config.yaml
text_encoder_kv_group_size: 2
lr: 0.0023
warmup_steps: 2020
Rows from block 4 of the text encoder of a small contrastive image-text model, named by matrix and row number. Rows with one number belong to one neuron. Each number is 500 + 50 x the weight over its row's rms, rounded and kept within 0 to 999. All counts start at 0. Numbers have three digits each.
After each neuron's rows are labels from the 100 texts, of 14848, where the neuron reaches its highest value: "tokens" is the input token at the peak. Only what is clearly more common there than usual is listed. The data: drawn human figures in many poses.
# fc1: MLP up (text_encoder.blocks.4.mlp.fc1.weight, 768x128), inputs 0-63
# fc2: MLP down (text_encoder.blocks.4.mlp.fc2.weight, 128x768, transposed), outputs 0-63

fc1.456:523476563549519513521530524449540528565504479445457426453501511467540425566476484511520473457516370366522429547479481480522534543493496541487446488540467541476502552527426466562476505350392547
fc2.456:442508529561503500552408495425632412511473462579458483565554470540510468519499555468518537576537430481506559480492496605551477380471505546448455494374485552503541522474547476513566463469426550
tokens: "sitting"; "standing"

fc1.344:526451566536493495381452448474458507431426502526491485430516509446512579530502444523557484477448500361516441532410569561518673606520490474411525463531523502501471561527475446522533488514554477
fc2.344:439445536524495526481526549480493454517568441588503454531555528528548356477445492445503444544484558488506534547453478488576491444514501500452506390582559498451470516452490524511504624556521585
tokens: "lying"

fc1.386:534500522507511474391473478401468496500534506466557480450492541483539387516546539509524538517605433427523448554421572593530405552464498523402515400591590478541521412553408480523516593415398504
fc2.386:508488491593504574508555551478504504535509466458552387527550524439486448496521544430477563511442448404473510424427472491492413461562606544443471555496582534438575517485489570494514532531467464
tokens: "standing"; "sitting"

fc1.508:479580552581429399523523474432432489480477527510467502467338564507486512427458513504463524429472509453540397571439488477499489462495499541505450511564475402412538555472584483441469595463443595
fc2.508:513560522543524413433459516499489472559473562530480464525536495476529508483534529490476531480520536601550521440574525499548487430500523510476485430516510432502614556475524463625552537573560604
tokens: "lying"

fc1.104:592515453528547424426559542504451511491542446488559584472459495520500448532513481528435534493431455455515413558480443503521547536537500481437467438507532489450606538449479430498474531459485494
fc2.104:422446566413402496434500519441430512483467503497539432562502538459498543433604461504591518544516506428512474469533548577464488590577474522487538505552575537518527587498523571538469478474486473
tokens: "sitting"; "jump"

fc1.4:449529502582436438527513450451500448522533510421539572500458465479527492467429483506555508580532460361501469529407492587545542510479497503441461495471473485553502497532500547473451525529483474
fc2.4:539553537504537420456551467498467413494533509431499516518548445339539541421579475509457396489467549509564493603569474482394403611515462508432482443529519566523513606493515524521571521430529458
tokens: "pink"; "jump"; "standing"

fc1.506:586518578499592460439467454348477494460508513505553647447504474482506525487519516592468549416511484472510482547456488613523596503532443507500541482535484451534472498463471532516442529430487597
fc2.506:468516544463513553482484512507497503546477426497519510509598589450641496410485543457557542598441480539527493498446527509518495512455479464515549476583466537470462487424492484520466562460495393
tokens: "lying"

fc1.576:513477510529506535398530444466566492409530449498508496489390425527551460548470477484443449437462409485540439487470476508483647595474518358538434435533560471562519561468383530420581615562517576
fc2.576:486527475513413603530469519394526497512506549564487429514503466550544494427498428542542506506417530492470540505489493555475449357432560490520488437529493531529434433567509543450473446473470507
tokens: "sitting"

fc1.402:449518482514482442497468593432456500517475547467370561508415565532508512489527468491486617584508487509442498536511483586483553537403516576432533490504517523467441493424514483489485586563424506
fc2.402:530480491503594481441521510488463509475512493494525505468495512479555484520546586532472493514522502502489456509507372567512570585508502495483500505659503478489512360382476500490504531473502525
tokens: "pink"

fc1.702:505561609509513392431469438476574396479538464495547457542472463538572512524499611477506515624483444555348548498473553488487508498588461457509380482487544451454529472479482447531508520539469438
fc2.702:496453394450562484464486503450485485525477452466490517468531567474569520491569567482488523626525558462565420477478443541506459449498484512497497508542516514531443427606427504488449475446474504
tokens: "brown"

fc1.139:525583519497513416461496424498518534459475467504492532477505475509506415514460500495465493605447514464452426576502571397545523518531547519498462421554651588526528546533381418547532521472412499
fc2.139:484505577534488525419539490449479435470464503446471460567502494495503499528646495545535406549469533597510384506510495481485551671508503532475436548566571460555487608526509453524557622496493540
tokens: "brown"; "red"

fc1.428:476524492500626533435457459533518520368463543491510496534545592469540437573463493549453516543551436520490460467538453554498504530614472530465386573523464459434494579547492510530544525568455471
fc2.428:517505354506581488535466520503515507550511534431531501511521527472586517503437530536464454467506526519456476565514566246550471472504476504505495453534536505501482369577468488498488526492512522
tokens: "sitting"; "star"

fc1.449:547386458529508488462528508480561518522439554463528570480445496498553465450518516500502521492479542528539477561425457477549451489496571568541541407545574558578527525410433396475404527407391460
fc2.449:477563437586469506565528445504458459427454494482482485559501455483487473467450460458550463473504495532503440510524522477565495426435581553612547451483493469494550367482547523567502489577522526
tokens: "standing"; "running"; "pink"; "hips"

fc1.669:529550504410594413414485488457512498471488463467578557554486446420585544544533471605580462557400441598456482419464507531444501522549470520562461522597511499558517493468374420497447498464429452
fc2.669:521484455529536453378489519473519489487493526476509496482495516486521512523672529501501528750469470479479446510500577537510553446481489469529486491538517493502496397490461476470491507460488516
tokens: "brown"

fc1.551:558528588531491424517561502414480429582477545473389547466540546474552497559517483494551464556500451402402463454461545540516494608548426479370460496445490468501497490398506517433475597530493548
fc2.551:508562524504560566460519508580496516499511500524500481458487501547542484493547435495482463442526529477491634488576436588533580570587469449508476504566462547519533547396376499500442419451559585
tokens: "pink"; "standing"

fc1.128:532533468481563513487601490498478513425444481411559673417576508448492446533554458534445519522521460416472491555451471552497496473465530465429479512530448558540565521433460433541507515533405563
fc2.128:591554468543508445656491533394483499562513483558462505529468556499408454505455489555470479590470537474577481474555502555516479470503534469364531506402572457532501462421507492560434532448519444
tokens: "standing"

fc1.602:474481548530485414509457493462551486483516540522440580518410520519503508573525637490561516546473536441456441525464473569545548565444465473493499566497513423461444582474513544525557589416454498
fc2.602:422533543462448466445447500495453499500502464548484437507512483528488446533509487493515487473540428433552534550527478515566409532529535506409414418567532564472544600500452491542561593454494554
tokens: "pink"; "sitting"; "standing"